{"dataset": "synthesised sound scenes: up to three everyday sounds over a background", "gain_aug_db": 10, "n_mels": 64, "activation": "gelu", "pixel_unshuffle": 2, "widths": [64, 128, 192], "blocks_per_level": 3, "init": "trunc_normal_002", "optimizer": "adamw", "lr": 0.0025, "beta1": 0.9, "beta2": 0.999, "epochs": 28.5, "warmup_steps": 340}
Rows from block 4 of a small spectrogram enhancement model, named by matrix and row number. Rows with one number belong to one channel. Each number is 200 + 40 x the weight over its row's rms, rounded and kept within 0 to 999. All counts start at 0.
After each channel's rows are labels from the 100 clips, of 14976, where the channel reaches its highest value: "peak on" is the class under the peak. Only what is clearly more common there than usual is listed. The data: synthesised sound scenes: up to three everyday sounds over a background.
# convs0: first 3x3 conv (model.enc.1.1.convs.0.weight, 128x128x3x3, each kernel summed), inputs 64-127
# convs1: second 3x3 conv (model.enc.1.1.convs.1.weight, 128x128x3x3, transposed, each kernel summed), outputs 64-127

convs0.74,206,213,185,184,211,218,205,171,231,171,204,178,189,233,364,198,232,169,233,234,97,232,183,212,214,181,212,246,205,197,281,174,229,222,215,193,207,219,216,434,245,201,197,305,232,214,203,185,219,207,222,226,203,201,224,170,170,201,226,202,206,186,203,233
convs1.74,140,226,225,197,198,197,189,184,274,220,195,188,167,198,211,170,198,157,158,166,205,139,182,216,182,165,195,192,158,175,259,80,169,204,185,190,242,255,195,250,193,153,193,179,178,203,139,218,140,167,218,203,192,181,189,29,163,169,208,223,207,217,159,156
peak on: ball bouncing

convs0.29,202,202,220,196,221,228,198,205,157,232,193,255,163,204,159,135,195,275,211,181,285,211,180,195,208,212,198,189,238,197,164,253,195,175,212,208,198,191,207,107,170,223,205,180,171,193,176,227,232,140,216,181,210,193,180,231,91,189,209,206,42,234,211,204
convs1.29,183,265,174,217,164,201,205,191,215,224,126,121,199,198,215,201,217,207,204,221,0,202,209,245,218,210,205,211,159,255,249,185,222,198,187,189,212,198,194,214,186,177,201,205,207,204,191,105,181,198,188,210,100,185,228,24,195,227,226,203,214,116,158,205
peak on: door slam

convs0.39,212,201,222,137,193,195,185,244,180,198,191,206,222,217,182,171,202,183,227,169,263,230,213,228,200,168,195,200,233,180,321,214,212,214,204,150,160,293,197,360,180,205,192,296,224,180,229,199,241,178,251,178,199,193,205,284,161,181,184,173,172,201,224,210
convs1.39,245,150,177,187,194,223,200,167,251,115,261,142,180,180,225,221,214,181,176,199,117,184,220,191,191,169,211,214,155,240,230,182,175,223,208,185,198,187,221,245,272,237,216,154,134,207,154,164,111,169,155,195,143,205,197,119,235,204,195,221,217,180,149,129
peak on: ball bouncing

convs0.30,206,211,200,191,230,241,211,194,195,219,207,223,137,234,209,124,210,240,218,220,237,237,172,214,215,210,205,198,245,205,168,254,209,184,245,177,191,134,205,128,227,233,215,202,203,206,158,225,210,163,237,205,221,212,221,183,64,182,201,213,113,234,213,210
convs1.30,118,204,168,217,180,209,216,191,234,217,189,113,187,253,238,168,189,197,195,211,59,204,167,243,210,204,174,217,174,224,265,101,220,192,181,175,177,181,189,251,185,158,205,207,227,202,214,102,197,214,183,182,113,170,233,83,171,204,220,186,175,158,184,230
peak on: door slam

convs0.7,189,194,204,227,221,190,204,195,136,284,201,225,180,209,127,163,191,224,165,229,186,215,225,201,210,240,203,201,203,208,107,223,203,191,223,174,219,120,198,77,111,218,205,103,171,232,167,211,237,210,230,195,211,182,125,213,156,201,213,240,169,227,206,206
convs1.7,147,310,166,209,161,163,197,198,204,187,178,109,201,213,221,204,223,212,213,211,108,208,205,202,192,202,196,203,168,230,219,191,196,232,199,204,192,202,241,258,204,176,206,216,235,208,200,149,222,210,175,217,157,185,227,52,208,252,237,190,209,151,193,229
peak on: spray hiss

convs0.113,220,222,227,224,213,267,203,206,170,210,209,226,162,211,207,172,219,236,234,195,324,222,218,221,214,200,210,179,297,212,268,210,196,206,217,215,193,157,206,295,193,203,203,261,211,193,226,219,319,209,212,196,224,198,186,308,172,199,211,201,151,221,239,251
convs1.113,178,207,152,204,166,204,203,184,207,183,180,112,194,200,212,169,191,176,158,200,144,205,179,246,193,207,188,222,134,204,240,179,238,187,207,192,214,226,208,248,210,179,205,179,185,212,154,185,185,175,197,187,147,182,211,47,173,212,212,202,181,147,138,197
peak on: door slam

convs0.106,221,208,278,207,209,297,206,226,177,228,236,209,221,222,193,143,207,230,255,219,235,219,192,205,210,217,174,188,272,209,240,234,199,191,212,232,182,198,191,160,185,213,200,204,181,214,224,215,262,211,250,196,212,240,194,258,144,201,204,186,125,229,225,273
convs1.106,160,198,178,194,182,220,208,189,234,188,196,76,180,227,214,174,186,202,176,205,125,212,205,224,196,202,173,219,149,209,253,164,247,210,214,184,204,196,217,235,219,170,202,172,211,193,187,132,145,186,166,219,152,193,227,69,173,216,210,186,192,164,157,194
peak on: door slam

convs0.79,190,203,193,194,229,136,198,201,165,222,203,222,163,212,178,118,200,220,209,231,151,225,169,198,207,228,199,201,214,206,110,227,207,167,228,160,219,115,199,61,141,231,215,155,163,215,168,214,243,178,217,196,204,191,133,188,91,205,214,236,119,224,206,218
convs1.79,91,243,185,190,166,182,205,202,216,218,148,121,197,213,228,184,214,193,223,197,52,212,190,229,188,198,219,218,182,217,255,148,176,205,199,198,209,204,239,274,199,153,198,243,213,219,194,97,141,207,202,218,131,167,267,21,195,223,225,202,201,147,173,226
peak on: door slam; glass breaking

convs0.23,221,200,241,226,218,258,210,196,179,311,223,250,173,231,251,157,212,208,241,232,289,225,179,223,221,219,202,232,271,216,186,234,204,186,223,183,198,164,197,139,198,217,214,224,190,225,169,230,276,152,269,209,221,230,189,271,127,190,215,216,70,237,238,272
convs1.23,133,215,167,219,159,191,219,199,286,170,158,133,168,238,210,166,186,200,194,219,61,229,168,234,191,190,178,241,159,213,261,157,222,189,196,197,204,210,202,248,220,188,215,210,218,198,171,154,159,181,176,196,135,154,201,0,158,207,208,226,186,169,133,202
peak on: door slam

convs0.48,229,214,222,213,207,227,212,200,225,214,217,180,215,179,333,209,205,150,233,238,119,191,240,195,197,141,195,174,215,214,236,194,187,213,202,195,186,153,175,202,232,193,216,213,179,195,208,185,183,258,201,217,181,226,205,201,201,183,209,189,216,172,210,229
convs1.48,72,153,146,183,184,209,190,182,185,183,129,184,227,213,174,182,135,205,181,184,208,234,147,284,196,191,203,225,201,96,244,227,239,226,202,191,196,223,232,261,170,203,203,188,214,170,206,189,203,216,193,159,129,118,169,59,209,178,194,218,202,191,132,179
peak on: howling

convs0.72,191,210,206,149,165,188,213,191,222,212,188,195,191,205,342,205,203,200,239,232,31,225,231,212,205,130,205,231,193,180,310,203,217,183,207,182,177,215,203,291,231,197,211,216,227,216,177,180,173,207,214,205,165,204,214,189,139,198,212,210,175,177,212,183
convs1.72,192,164,176,175,190,245,209,206,219,193,168,209,209,203,159,214,173,221,198,180,275,163,173,215,168,176,209,186,133,142,244,130,133,221,203,182,231,214,178,274,177,175,191,212,210,176,191,289,104,196,164,172,220,168,231,66,187,186,156,171,185,202,157,139
peak on: ball bouncing

convs0.34,214,199,283,218,224,264,192,199,193,217,210,234,195,202,138,113,190,190,241,168,286,213,157,216,199,244,189,169,207,214,119,214,177,179,217,247,220,130,194,4,166,216,190,202,176,206,230,230,229,143,243,200,249,214,201,240,125,197,187,214,108,241,211,246
convs1.34,112,246,138,206,204,142,215,219,179,243,133,146,202,198,209,194,220,206,196,224,10,197,209,208,203,193,198,235,236,224,210,191,320,223,205,200,196,203,199,215,218,212,225,194,201,230,201,94,188,221,194,207,80,183,184,128,227,236,258,194,223,156,208,209
peak on: door slam

convs0.105,207,222,197,199,193,172,215,206,171,242,211,207,140,230,323,123,200,189,238,249,256,211,139,208,226,176,197,164,255,216,216,195,196,161,197,172,202,154,190,182,198,225,226,218,174,236,144,208,324,186,200,209,222,221,204,246,99,208,195,220,142,206,239,236
convs1.105,117,183,169,199,175,239,184,185,224,177,135,130,207,201,182,161,175,190,199,214,128,237,191,244,185,200,202,218,183,174,259,111,208,209,210,210,232,221,198,248,193,133,218,195,234,179,193,163,132,230,209,184,131,174,193,44,143,196,203,212,200,158,160,166
peak on: door slam